config.yaml
encoder_inner_norm: false
eps: 1e-08
epochs: 17.9
Rows from block 4 of the image encoder of a small image captioner, named by matrix and row number. Rows with one number belong to one neuron. Each number is 128 + 24 x the weight over its row's rms, rounded and kept within 0 to 255. All counts start at 0. After the name is the row's rms in percent of the matrix's.
After each neuron's rows are labels from the 100 images, of 14976, where the neuron reaches its highest value: "top examples" is what is common among them. Only what is clearly more common there than usual is listed. The data: drawings of small networks of dots and links.
# fc1: MLP up (encoder.blocks.4.mlp.fc1.weight, 768x256), inputs 0-255
# fc2: MLP down (encoder.blocks.4.mlp.fc2.weight, 256x768, transposed), outputs 0-255

fc1.99 043 [ 96 114 135 108  97 134 151 140 105 117 109 152 130 112 136 136 196  83 154 103 133 110  86 135 126 141 143 122 118 105 131 176 123 110 118 130 128 130 125  98 166 184 142 121 144 178 113 127 119  91 101 176 113 151 124 101 140 144 118 123 124 134 105 120 100 133 113 145 129 118 144 191 100 106 116 156 111 132 109 100 121 143 153 132  87  96  89 151 120 131 122 160 128 145 103 119 122 121 127 152 151 111 113 112 104 122 170 116 122 106  87 125  97 127 137 114 138 146 149 123 111 143 130 123 133 141 134  90 113 123 136 132 123 170  92 136 114  96  88 119 132 155  81 152 107 125 140 156 142 123 131 131 114 166 132 100 105 155 136 119 151 106 136 107 126 143 124 108 165 138 136 167  83 109 182  95 211 120 129 134 106 117 133 152 128 157 160 171 134 138 138 155 129 102 151  98 158 123 124 146 142 118 121 135 126 128 124 145 139 109 105 114 145 129 164 178  80 135 162 106 100 124 131 155 145 123 152 135 148  96 118 181 153 139 144  67  98  69 100 132 134 123  58 139  94 134 140 166 140  79 123 153  95 156 133 163]
fc2.99 033 [137 117 119 153 100 129 119 131 125 107  95 152 137 118 126  92 115 125 101 159  97 156 171 175  95 103 128 120 138 132  77 110 120 146 176 166 113 127  84 131  99 127 137 141 108  96 160 120 136 157 137 123 128 127 110 114 112 145 116 181 115 141 122 149  86 106 116 132 110 123 150 114 131 100 129 105 115 131 122 131 135 123 134 100 139 127 192 117 119 104 108 123 127 140  78 112 138 188 122 109  92 153 120 129 160  97  95 191 137 148 137 130 133 192 114 120 122 139 155 114 136 143 139 114 162  83 148 126 134 132 169  97 115 114 131 156 108 145 128 168 110 124 155 109  88 143 154 125 119 128 171 135 164  82 126 136 152 108 119 156 112 151 150  93 111 129 142 170 100 132 103 127  90 151 134 123 128 138 104 114 157 155 112 102 156 141 112 134 149 127 144 109 162 129 141 133 106 123 112 122 115 142 147  15 134 124 133 122 150 116 128 116 121 119 103 116 114 153  95 116 195 174 145 127 153 146 174 156 124 121  97  95 124 160  79 137 126 168 149 128 117 128 152 121 108 109 119 138  99 115  99 123  91 102 135 168]
top examples: grey dots; chain; loop

fc1.138 043 [115 128 156 122 148 136 140 168 133 149 124 154 129 105 174 136 186 105 135 128 148 105 131 136 105 155 169 157  78 149 139 170 127 127 117 113 153 128 158  92 155 162 101 138 160 200  97 107 123 130 112 113 125 137 131 113 156 157 116 103 142 134  76 138 108 118 136 133 147 140 109 148 106 113 128 154 123 147 132 107  68 132 134 147 143 125  70 105 124 156 127 123 129 174  86 130 129 124  98 128 148  97  59 124 112 134 166  87  82 108 131 167 100 100 122 127 163 151 120 119  91 124 146 129 157 137 154 101 123 130 107 150 132 147 105 110 125 128 107 102 116 148 106 143 109 165 123 160 132 104 104 128 106 149 130  96  88 153 140 102 149  91 122 114 116  95 105 102 153  96 181 158  94 124 164  97 149 108 152  94 112 118 128 153 139 135 128 194 137 155 147 182 140  95 110 112 152 132 120 126 120 128 122 140 162 120 118 126 155 116 101 122 172 165 167 155 102 129 142 128  83 108 122 127 129 167 128 133 148  88 127 161 131 138 137  85 124  98 132 129 114 142 102 131 110 124 149 169 107  79 130 140 105 144 124 132]
fc2.138 032 [144 132 120 165 140 106 115 111 136 100  88 123 106 122 121 115  71 131 105 138  89 136 169 160 102 116 143 118 133 147  84  93 106 153 153 168 138 147  66 120  87 154 134 141 127  86 151 122 121 150 159 135  96 125 100 110 130 136 121 159 132  93 140 137  86 120 118 129  90 113 136  68 127 125 128  98  99 126 119 117 164 128 120 108 141 129 156 124 139 111 108 152 112 155  97 138 137 166 129 106 108 151 162 144 137 142  87 142 140 171 114 108 170 180 120 105  90 150 144 132 132 140 132  96 150 102 116 108 102 141 147  84 137 119  85 125 107 124 132 184 154 121 147 101  90 136 151 139 130 146 155 157 157 103 126 154 151  87 122 139 127 175 134  80  90 133 163 175 133 128  93 139  90 155 128 134 109 141 108 133 137 158 114 106 160 160 104 124 140 112 142 103 146 135 133 108 109 131 144 140 126 124 131  40 106 124 152 140 135 120 136 116 155 110 109 112 142 151  89 154 163 145 146 184 162 134 137 121 137 139  70 101 136 157 113 131 130 149 156 141 124 145 145 135 164  97 117 118 160 124 112 140  96 112 145 165]
top examples: nine dots; grey dots; complete

fc1.460 115 [112 147 157 112 134 151 153 157 135 135  96 137  90 151 168 111 160 143 146 136 173 109 116 121 132 113 121 128 110 168 100 190 112  81 106 157 111 138 147 118 125 103 103 161 151 121  93 125 113 109 155 132 113 101 114 137 146 120 159 122 130 124 125 101 147 121 137 108  82 127 103 115 126 126  98  92 116 118 131 124 114 130 189  97 111  89 111 131 152 125 120 183 154 142 142 116  97  76 117 120 130 145  97 117 121 143 148 118 114 134  98 123  93 115 112 142 113 103 166 161 129 126 119 120 143 148 132 123 169  97  77 146 126 105 137  81 128 130 169 109 148 126 106 136 112 137 116 152 135 128 148 114 152 144 136 116 142 153 159 108 127  71 120  92 136 104 124 133 135 137  88 155 136 124 140 139 156 131 156 193 100 142 128 133 142 130 130 154 115 114 122 164 173  95 152 151 156 171 126 150 151 124 105 103 194 119 143 142 144 155 131 148  83  99 150 135 125 134 108 179 102 108 137 119 118  96 130 122 127  92 130 151 170 104 137  93  80 171 127  96  94 170  87 121 142 170  86 179 148 127 116 148 123 134 102 173]
fc2.460 085 [131  97 126 114 122 106 124 155 148 101 133 135 164 112 158 115 147 150 159 131 113 164 112 140 110 159 123 127 102 123 150 126 136 105 134 112 165 106 113 151 142 153 140 115 152 161 143 123 152 152 123 133  94 140 151 114 158 161 137  84 120 151  79 125 108 129 121 128 148 153 141  84 108  87 147 145 138 184 140 118 129  96 105 156 142 120 132 132 121 104 103  99 122 134 110 139 164 168 134 144 106 117  98 127 138 130 140  93 138 121 127 153 121 120 141  99 112 124 146 107  60 157 125 127 145 102 145 165  87 137 164 155 115 147 121 129 153 131 121 160  99 103 125 134  92 107 154 141 181 111 165 122 118 133 135 107 115 123  84 114 163 146 106 116  69 179 135 105 134 138 157 136 109 148 160  93 126 119 119 108 129  93 160 115 141 156 133 179 156 130 143 180 110 165 138 104 129  96 135 122 121 123 108  75 137 178  84 101 127 100 138  98 143 147 112 130 174  59 160 100 150 138 128 176 119 165 120 145 164  91 144 126  66 161 131 137 113 141 137 122 164 122 130 100 106  99 144 133 120  71 105 132 137 113 158 136]
top examples: grey dots; five dots; star

fc1.657 091 [117 118 128 107 104 140 144 145 113 140  85 136 117 110 138 138 183  77 135 113 118 101  92 134 138 160 140 150 125 123 151 177 105 112 123 116  98 141 142  97 167 144 123 162 112 139 145 164 151 145  84 152 127 103 139 118 166 155 121 122 120 143 109 123 102 147 144 156 167 123 160 149  97 101 125 118  59 136 115 101  93 131 164 129  62 106 115 138 133 138  71 134 132 156 142 116 145  57 134  97 146 145 109 131 111 137 115 113 134 126  83 137 121 125 118 118 130 184 131 115 148 123 146 149  96 116 119  88 116 135 117 141 116 139 134 135 122 139  90  81 132 126  90 105 103 141 128 126 124 134 115 130 132 148 142 137 129 156 137 143 105  83 115 129 124 136 135 105 182 148 141 188 108 132 147 123 156 120 115 123 121 141 118 179 128 151 139 143 118 143 154 118 120 106 151 115 173 102 107 139 162  94 116 130 160 135 128 138 124 109 136 132 132 133 114 176  98 163 138 177 117 112 129 142 123  87 154 142 144 103  88 182 175 108 118  93 134  88 125 118 126 130  71 134 111 167 149 126 135 102 163 159 105 182 129 186]
fc2.657 068 [139 104 156 167 114 127 125 122 135 132 125 114  99 129 123  81 119 111  91 135  90 150 154 168 125 120 162 122 155 141  84 141 107 134 158 145 135 130  84 102 129 131 118 143 139 105 154 106 126 122 141 122 126 106 118 116 143  92 125 165 121  98 125 128 137 116 111 105 117 115  91  81 146 112 112 105 142  85 176 131 136 146 152  89 167 127 135 120 147 119 106 150 177 127 107 113 112 146 125  96 114 157 161  99 119 127 129 178 151 161 169 133 137 179 132 135  90 129 166 123 137 118 122 128 159 103 133 137 155 127 111 131 113 116 188 123 139 140 135 198 164 111 144 113  94 149 122 143 135 129 154 123 160 118 109 135 157  92 158 131 145 151 164  97 106 111 127 196  99 113 111 107 161 150 131 167 140 148 116 140 127 131 111 104 160  90 110 106 140 121 118  85 166 139 126 170 111 116  95 135 152 133 163  31 117 111 148 124 152 107 127 167 115 126 109 119 119 166  99 122 178 166 140 104 147 129 138 149 110 126 114 109 141 151  81 136 131 142 123 146  98 118 159 125 131 100 106 123  94 133  77 120  99  98 106 141]
top examples: grey dots; five dots

fc1.463 025 [104  99 147 137  94 142 113 131 116 123 145 130 140 130 110 126 163  88 112 181 166 123 192 150 120 135 117 103 159  99 110  97 114 102 127 125 132 128 114 119 106 198 101 130 138 126 151 145 136 143 120 141  91  86 153 116 160 130  67 139  90  96 121 111 126 141 114 152 110 162 166 119 136 147 135 120 139 115 171 111 110 144  95 128 138 122 121 126 134 141 106 108  86  88 185 139 131 169 145 164 133 118 174 182 130 128 123 125 154 176 122 115 150 116 116  68 103 172 117 137 150 143 129  70 110 150 168 116 136 131 115  87 135 152 117 132 171 134 104 150 153 139 144 144 143 142 146 137 108 136 139 139 114 148 111 124 176 101 151 104 133 161 148 140 120 143 131 144 155 139 127 142 129 119 108 119 141 150  69 105 122 157 104 112 164 129 152 139 161 137 122 136 131 133 119 166 134  75 129 112 127 122 129 126  93 146 101 136 165 108 137 129 114 101 114 171 109 118 138  83 128 134 111 133 129 151 139 167 103  64  65 174 133 154 103 141 111 114 109 136 129 158 114 136 110 105 118 110 130 140  96 129  91  75 133 134]
fc2.463 016 [142 118 102 139 112 143 122 136 128 138 113 159 172 127 133  94 153 148 146 155 111 137 123 159 113 165 135 189  91 151 100 143 103 118 170 143  91 147 102 129 132 193 115 138 126 121 110 144 152 140 140 135 103 138 141 159 129 150 116 175 153 135 113 162 117 112 139 125 178 105 113 154 120  84 106 139 146  97 130  92 132 159 164 127 169  98 164 123 108 142 140 210 148 125 117 100 139 117 132 118 139 157 104 117 117 112 126 118 124 127 132  95 123 158 128 163 120 117 108  98 120 140 123 134 110  94 144  68 156 124 167 157 126  73 100 172 168 132  97 166 168 150 151 146  86 109 135 164 119 145 122 166 128 127 150  74 112 139 137 164  99 155 128 155 151 108 135 126  83 110 149 145  87 156 110 139 122 130 140 108 140 119 101 110 127 160 119 128 132 126  93  94 142 131 120  97 150  82 129 145 123 150  98  76 137  91 112 151 134 100 135 139 145 119 142 162  78  99 138  78 110 122 130 146 138 129 112 138 127 115 111 130 161 108 117 137 134 132 116 111 130  66  86 140 102 122 140 127  98 102 128 104 100 149 124 152]
top examples: five dots; teal dots

fc1.193 104 [115  79  98 128 147 145 104 154  63 121  84 158 136 116 151 152 125 129 161 139 163 107 117 115 107 170 124  92 117 144 113 144 150 101 110 170 121 154 122 131 120 145 165 153 125 160 121 119  91 159 137 161 137 166 124 143 173 132  99 123 125 173 113 145 103 159 139 159 138 129 150 110  84 127 120 140 136 168 119 109 130 122 107 162  50 116 115 109 154 113 120 152 106 114 137 127 126 132 128 153 133 169  98 141 154  94 139 120  81 105  84 132  57 108 123 113 157 150 114 109 125 126 143 104 126 151 174 132 138 117 148 166 120 113 104 145 151 130 152  77 133 160  94 168 157 131 123 111 136  93  94 123 105 148 160 109  83 135 123 141 130 100 107 166 122 166 127 101 147 119 121 175 103 105 135  83 146  95 122 121 105 151 133 162 120 181 142 162 134 151 130 135 127 110 129 121 172 121 112 140 135 142 102 115 143  98 118 145 155 111 143  95 142 102 146 146 107 109 162 136 100 108  92 124  94 142 132 130 152 120 140 152 120 141 125 101 144 159 155 108 119  99  77 119 140 157 122 148 147 104 157 121 176 138 124 151]
fc2.193 080 [112  77 142 171 136 134 110 111 117 136 122 147 113 130 120 119 119 160 123 141 122 125 148 131 139 129  91 106 165 124  83 119 168 124 115 131 183 141 129 113 134 118 115 157 130 117 123 147 117 121 134 143 135 122 124 169 164 113 148 146 115 150 121 113 144 129 162 108 106 106  82  85 118 123 106 110 159 147 174 115 107  90 141 117 132 134 144 123 157  92 131 134 150 113 114 122 136 121 110 129 109 166 128 173 124 158 112 148 125 137 152 128 168 165 123 117 143 126 126 148 144 117 104 137  93 141 136 147 136 107 128 196 160 103 184 148 158 133 133 113 158 106 137 143 135 155 110 129 143 100 158 150 166 131 124 115  88 127 107 108 134  86 103 115  82 158 117 151 114 121 110 111 189 120 125 131 146 132 129 116 150 114 118 160 160 123 111 131 124 140 128 115 139  87 143 164  96 109 134 123 158 141 145   0 159  91 139 117 145 101 130 157 129 114 101 110 117 176 116 152 161 145 136 107 105 114 125 164 141  94 154 117  96 129 105 149 136 156 129  86 146 146 165  64 123 123 103  99 116 146 139 103 107  85 108 132]
top examples: grey dots

fc1.556 084 [116 116 126 118  93 144 144 134 121 131  69 133 103 124 139 149 196  97 154 149 121 102 106 148 127 154 121 157 128 134 189 139 111 112 111 130 109 127 158 109 156 135 122 154 114 117 141 168 156 150  81 151 138  99 138 112 169 149 122 120 110 162  91 120 117 153 140 136 145 129 137 135  95  93 130 116  48 134 146  91  85 136 175 142  75 120 112 130 141 143  62 126 135 159 118 114 153  55 127  91 146 153 108 129 119 163 113 100 144 131  78 131 128 108 122 119 148 169 134 133 140 144 137 129  88 121 127  84 116 131 112 131 119 138 131 147 122 134 101 101 129 129 102 102 102 154 115 109 128 136  93 123 147 141 136 147 126 157 139 152 110  89 119 127 127 119 133 106 144 144 128 184 107 124 135 133 155 116 114 129 123 162 122 183 145 149 134 139 139 139 159 116 136 132 155 117 158 108 109 129 176  98 124 121 161 120 115 142 119 127 119 134 142 128  97 161 117 165 128 187 110 110 146 123 123  81 144 144 146 111  98 179 174 108 115  97 138 114 130 118 118 143  65 146 144 147 118 114 135 125 144 179 103 167 127 182]
fc2.556 052 [123 110 159 152 115 132 134 143 131 112 124 115 100 135 138  94 112  93  74 117  63 144 164 158 129 133 160  99 159 148  74 152  95 141 155 135 149 119  92  92 129 135 124 147 137 122 143 101 124 125 148 117 131 115 115 120 141  78 128 142 123  85 125 131 105 117 125 116 125 113  95  61 139 106 128 101 125 106 175 118 127 139 150  80 151 126 141 128 154 113 108 141 161 128 137 104 119 150 115 103 120 158 161 110 118 121 122 184 145 156 174 132 133 200 137 140  99 145 171 121 125 107 122 115 168 122 127 136 149 121 117 135 111 125 167 126 151 134 126 177 142 118 131 126  94 157 116 148 147 123 156 128 162 127 106 147 142  89 148 128 163 158 147  91  85 128 130 176 120 114 114 121 155 149 131 150 152 156 119 142 129 129 124 122 154  88 119 114 140 131 125 101 167 142 131 166 116 118 102 127 156 130 160  19 102 115 143 115 144  99 123 160 125 121 114 112 123 171 109 107 195 183 140 129 136 119 118 150 128 127 104 110 152 150  85 139 134 151 115 139 106 115 170 111 124 100 111 114  90 123  98 122 110 111 116 143]
top examples: five dots; grey dots; chain

fc1.16 108 [134 113 121 116 112 155 135 139  64 116  98 141  73 140 132 157 128 111 128 145 176 118  94 120  98 166 122 116 124 101 139 102 132 136 114 153  82 157 170 154 115 144 156 148 123 135 156 109 156 174 133 158 118 102 175 127 165 100 106 153 128 144 102 134 101 158 122 145 100 157 168  95  86 115 142 121  76 147 148 130 118 168 123 123 102 123  94 132 142 131  55 136 102 135 116 118 137  90 122  95 128 160 131 142 132 135 122 113 115 133 108 140  87 114 151 124 131 148 142 133 139 134 126 104 105 123 145 108 126 113 114 122 108 142 159 176 140 137 162  67 146 167 106 140 112 147 126  92 158  85 125  98 139 103 130  97 142 151 129 152 137 101 112 148 148 168 155 115 164 142  75 143 133 127 112 131 166 115 149 141  96 151 141 137 133 166 147 121 150 149 115  99 123 131 148 149 144 124 101 124 173 105  89 106 145 115 111 128 115  93 146 114 111 101 157 138 164 137 121 139 106 120  86 120 123  73 149 102 136  92 148 136 148 154 118  93 153 140 139 117 123 129  97 161 197 189 113 129 145 107 143 145 152 106 140 158]
fc2.16 053 [ 98 117 144 158 154 145 120 113 158 142 153 108 163 128  85 107 139 138 114 113  93 139 196 133 194  93 108 110 166 112 111 123 169 133 146  99 162 119 146 120 150  81 102 159 118 118 121 133 138 123 137 117 118 125  91 141 116  91 140 114 127 108 147 124 128 109 143 127 126 115 104  94 140 153 114 122 151  96 142 125 105  94 138 128 125 155 153 115 112 109 145 130 165 138 139 110 123 138 108 155 141 135 147 161  99 163 122 117 142 135 147  85 177 179 124 143 134 124 123 138 143  95  91 159 153 157  99 123 145 125 112 178 152 122 164 105 111 138 108 133 122 110 163 146 179 139  91 168 100 116 160 124 135 142  87 135 109 113 120 110  95 116 131 100 111 119 103 132 111 124 169 106 135 121 132 128 109 154 143 121 168 122  88 151 134 120 108 113 114 129 131 127 153 107 134 128 131 115 167 105 153 123 128  25 106 112 180 127 136 122 110 137 156 163 123  89 122 152 117 112 194 159 160 100  85 123  95 170 134 110 108 132 156  99 123 160 103 145 109 119 132 173 164  95 109 126 134  98  95 118 136 157 110 135 115 112]
top examples: five dots; chain; blue dots

fc1.91 022 [158 103 175 129 148 161 142 103 118 151 122 113  63 142 104  95 126 132 132 183 131 138 158 147  85 147  99 115 142 138 144  68 108 136 154 158 118 159 136 100 122 166 133 102 162 145 197 174 107 129 110 120 107  95 145 137 169 117 106 136 117 149 103 142 108 173  99 115 142 181 146 165 134 166 102  95 181 137 124  82 128 134 118 148 148 173  98  99 137 141 147 100  90 150 134 122 123 164 117 160 139  84 106 110 109  88 129 152 130 134 110 150 135 103 150 142 150  87 160 120 113 133 136  97 140 140 155 109  97 131 133 119 148 120 129 134 140 128 143 119 119 105 120 122 121 137 107 107 146  86 132 120 119  73 163 120  98  99 102 101 119 142 116 108 132 124 104 143 154  83 108 132 147  94 106 181 159 134 129 111 120 161 104 146 130 142 139 113 173 120 126  96 121 145 142 113  95 131 120 121 162 135 140 142 142 126  94 150 120 137 108 170 141 105 145 145 128 150 119 118 141 175 137 133 167 156 137 130  98 137 115 162 100 127 156  95 121 101  94 124 123 194 101 145 148 140 102 110 122 150  99 117 141 118 145  98]
fc2.91 014 [ 89  96 147 138  77 122  99 125 131 118 103 133 152  98 119 107 137 169 100 126 132 144 117 117 109 161 153 165 119 106 138 158  52 105 135 138 104 159 112 115 151 174  96 109 130 127 125 136 160 163 117 160  80 122 131 124 155  67 123 135 140  94 128 150 114 105 146 131 128 113 151 109 132 104 129 126 143  99 140 115 112 165 161 114 133 123 134 144 153 153 139 190 133 143 156 131 142 131 130  99 133 142 105 123 116 141 143 109 134 119 150  96  76 152 140 133  99 131  84 123 137 131 134 153 127 133 141 116 146 130 151 124 129 114 135 140 172 126 102 169 221 161 126 117  97 159  68 177 144 146 123 163 119 162 118 108 150 125 151 164 123 158 126 166 167 146 139 115 138 158  87 172 118 159 116 126 118 163 128 114 148  78 142 117 123 100 126  84 120 112  96  84 136 145  94  84 148 103 133 118 146 112 144  70 111 135 119 124 129 123 136 123 120 102 106 130 108 118 125 103 157 125 148 187 118 116 107 118 147 149 121 150 130  90  78 146 135 105 140 122 144  73 114 108 120 117 130 123 126  93 123 146 124 141 131 127]
top examples: five dots; orange dots

fc1.671 037 [ 97 111 134 112 126 173 154 135 146 117 110 173  79 175 134 133 114 144 158 112  91 126 107 105  86 115 126 139 118 128 142 108 118 141 138 154 119 126 133 147 110  55 136 100 139 136 127  71 105  93 125 102 154 130 136 109 125 161 136 151 144 164 116 127 160 112 119  77 103 147 154 132 146  72 109 145 207 143 142 130 125 170 155 134 146 115 119 130 119 129 140 127 138 159  97 149 128  71 109 124 126 125  74 112 122 154 139 118 128 129 163 176 107 124 142 164 152 144  94 133  92 127 131 124 131 174 121 127 126 129 107 175 126  99  87 138 117 121 185  94 145 143 117 105  62 106 153  99 142 145 139 120 124 124 135 116 110 132  86 105 147 103 127  99 188  78 109  98 134 108 109 156 153 107 149 132 146 126 139 135  84  89 101 140 109 140 135 121 100 101 142 137 121 159 128 121 113 139 113 148 146 149 157 120 149 123 139 117 154 161 119 150 110 108 131 141 136 107 135 163 115 133 115 169 143 119 107  96 175 134 164  88 118 110 147 108 159 135 149 116 140 110 100 145 176 165 135 159 122 117 146 144 100 118 136 136]
fc2.671 016 [112 124 172  91 122 106 125 139 103  92 108  83 145  77 110 161  78 129  98 106  66 125 167 125 179 147 123  90 168 130 129 144 109 146 108 123 151 150 144 107 146 138 142 109 125 118 149 165 124 179 106 129 112 138 126 136 116  69 148  88 111 121 129 133 135 138 162 149 136 109 106  92 119 144 142 133 109 143  84 115 142 108 108 123 154 171  98 150 133 119 114 121 105 112 172 135 134 174 152 147 127 126 149 167 126 153 105 137 111 141 143 126 124 117 112  86 102 128 151 130 133  97 121 109 145 134 163 144 141 123 123 113 117 169 165 126 128 147 133  97 121 154 137 113 170 174 111 129 106 138 109 114 134 136  92 144 162 128 150 122 177 142 119 153  90 165 128 147 158 149 110  92 124 117 151  64 136 171 118 122 148 134 139 120 135  66 145 120 163 114 131 141 135 123 130 140 106 146 111 108 152  90 145 106 127 131 124  79 130 108 140 112 136 146 109  48 164 124 123 103 161 144 133 123 148 138 126 101 169 155  86 150 131 164 138 144 122 163 139 121 147 113 162 106 138 121 111 122 104 118 113 140 148 156 192  93]
top examples: nine dots; teal dots

fc1.168 052 [121 124 140 112 120 113 138 150 147 141  98 163 136 104 163 148 179 116 142 141 134 127 136 123 111 127 134 152  83 124 162 150 105 132 111 115 155 124 189 113 170 128 115 146 148 179  89 127 124 131  87 128 136 181 102 117 151 149 135  86 129 122  70 154 104 137 123 129 148 127 128 131 120 112 128 169 111 152 125 131  58 114 165 155 109 123 102 100 126 142 148 118 134 152 111 126 138 123 133  97 142 127  77 111 115 133 151  96  97 113 113 143 118 129  94 142 155 108 113 113  90 111 140 152 135 117 119 120 133 143  97 171 108 157  86 119  98 150  90  91 125 125 119 157 142 123 120 122 128 130 105 116 133 162 127 112 111 150 131 111 141  86 143 143 126 109 115  84  89 133 204 144  92  98 178  98 153 103 149 119 152  87 127 176 104 119 113 162 117 155 129 154 161  80 120  89 139 142 111 129 135 112 139 137 187 113  94 128 145 148 112 114 142 188 135 148  96 143 172 148 114 121 132  95 135 125 134 162 159 135 126 151 137 130 154  87 125 120 113 113  93 120  88 139 102 117 145 175 120  88 147 139 117 171 112 136]
fc2.168 032 [143 133 130 146 157 100 120  97 121  95 120 124 111 142 135 133  85 122  91 140 125 138 147 162 123 126 140  89 136 173  92 107 139 158 148 139 122 135  53 114  74 146 135 150 104 122 169  96  96 122 157 110 117 123 118 108 137 116 127 154 129  88 131 116  85 111 104 126 105 118 131 104 141 135 104 101 112 112 118 140 149 157  98 111 117 127 156 116 140 121 113 143 113 143 118 120 132 148 118 110 113 138 175 157 151 131 128 157 151 177 127 112 158 165 139 117 113 139 155 104 158 143 106  73 173 115 124 116 105 131 122  98 130 105  78 140 125 100 134 184 125 102 106 119  63 137 144 131 141 149 155 138 165 108 127 184 170  93 103 132 123 144 130  60  88  95 153 165 166 133  75 144 126 137 142 137 138 141 134 139 114 181  97  94 151 151 122 129 135  92 131 108 126 146 149 181 116 137 133 143 133 140 131  56  92 151 145 139 127 130 112 121 140 123 118 126 128 158 107 147 141 147 136 172 184 133 138  92 135 142  92 106 119 168 109 148 134 129 137 138 111 143 142 152 158 128 118 122 159 138  93 134 105 126 158 171]
top examples: nine dots; complete; grey dots

fc1.134 030 [103 122 149 122  91 135 104 144 104 162 141  94 133  93 124 119 192  82 115 149 202 130 179 148 116 172 124 108 144  97 122 124 121  77 108 127 147 148 127  95 142 178 134 125 134 141 138 172 165 149 115 141 108  87 148 125 123 120  64 107 113  75 128 122 110 163 125 147 117 136 159  87 105 136 147 131 115 116 171 138 101 113  88 117 122 149  91 135 147 136 124 110  87 112 162 110 140 161 162 149 138 131 161 145 136  82 128 126 119 150 106 146 135 142 121 113 138 149 122 124 126 121 131 134 110 126 167 134 100 104 164 108 104 147 132  85 172 152  95 130 105  93 117 153 138 161 130 174 136 152 133 150 115 102 127 141 121 139 149 131  99 128 135 158 111 126 132 168 138 147 130 106 111 146 136 131 171 144  89 108 140 159 127  98 153  69 167 138 183 129 121 145 131 110 163 129 134 121 134 132 113 113 155 124 105 136 109 126 122 119 122 103 161 130 142 138 109 123 162  95 102 114 182 139 114 153 128 152 130  99  71 189 102 165 111 110 109 115  90 112 129 125 121 142 109 111  99 128 122 106 132 149 127 110 170 148]
fc2.134 021 [155 110 101 137 120 145 117 138 117 136 143 151 176 154 145  66 156 134 121 136 120 159 111 146  91 167 149 183 117 133  81 127 119 135 146 130  94 158 101 121 120 159 110 138 130 129 108 143 151 112 131 120 123 151 158 143 163 176 119 183 153 171 124 156 113  99 138 135 162 103 171 158 123  90  85 142 144 119 128 124 130 149 179 105 133  99 164 119 135 112 123 200 141 107  99 101 149 118 115  83 108 139 137 113 119  88 125 106 134 136 125  91 144 154 135 147 135 137 103  94 130 125 136 155  93 107 111  72 178 121 165 136 130  76 101 160 150 139  95 182 173 153 159 154 109 103 126 157 131 136 103 141 171 124 143 113  95 124 115 138  99 125 148 125 152  76 125 104 102  85 118 130  88 140 127 145 133 118 113 107 136 130 105 106 131 125 128 154 130 105 114  91 123 130 136  94 144  98 110 148 129 174 128 111 147  96 134 141 144 109 127 128 110 133 138 155  82 111 124 117 109 130 138 119 157 130  99 135 109 112 136 118 196 112  97 122 120 116 123 116 134  75 133 165 100 127 138 126 108 116 134 105  93 140  91 149]
top examples: five dots; teal dots

fc1.200 188 [109 117 105 117 128 161 138 136  80 144  94 141  64 168 122 111 162 128 131 157 165 119 115 127 121 158 110 143 136 129 144  88 134  72 122 165 112 154 166 158 101  96 125 174 121 119 108 122 149 135 141 130 124 108 130 145 155  94 122 148 131 141 120 130 141 147 105  92  84 138 145  87 110 117 113 113  85 131 146 121 113 150 187 108 113 125 104 163 140 145 110 143 128 126 122 125 120  60 113  72 115 139 125 107 140 152 117  91  97 138 111 138 129 120 111 131 120 130 170 147 121 118 109  92 108 164 146 130 138  98 119 136 141 128 147 164 143 110 170  90 141 139 140 120  98 166 123 115 139  86 140 108 169 115 131 153 138 148 125 161 138  98 122 130 111 159 129 116 127 124  85 127 154 107 118 126 143 138 177 163 110 128 140 147 141 152 132 122 121 146 112 152 134 110 159 153 156 157 126 138 155 121  76 117 174  79 134 150 136 121 134 139 129  81 149 113 109 158 116 146 113 128 128 109 110 105 162 120 142  87 149 100 132 119 130  93 133 157  87 100  86 155 103 158 189 206 105 148 130 109 149 164 133 102  90 146]
fc2.200 224 [114 109 148 139 100 108 122 140 156 155 149 122 149 115 131  81 118 142 117  55  78 147 170 164 185 106 179 122 128  99 120 151 134 159 134 116 121 128  62 158 150 136 104 106 137 149 133  75 109 107 158 109  63 110 111 117 112  99 140 114 143 104 160 146 152 124 105 129 105 145 139 150 173  98 115 125 161  75  66 133 129 129 130 114 150 129 131 122  94 120 155 167 116 125 152 138  83 165 132 132 108 113 121 139 163  94 139 145 120 135 180 121  93 140  68 121 116 115 158 155 165 184 104 146 152 127 120 143 162  86 101 138 114 118 130  94 119 132 115 158  89  94 136  91 115 125 148 166 100 119 173 123 132 127 146 102 142 122 139 132 137 139 163 125 123 122  94 174 101 165 147  84 123 131 135 137 114 157 139 135 155  83 106 104 127 114 115 139 101 102 100 121 140 128 132 109 103 147 120 147 148 148 108 142 118 169 153 148 140 158 125 134 116 163 111  94 147 108 117 108 135 141 134 135 125 156 151 123 122 114 125 100 146 170 148 164 107 151 126 125 125 137 157 122 106 135 113 125  84 107 130 118 123 131 121 110]
top examples: five dots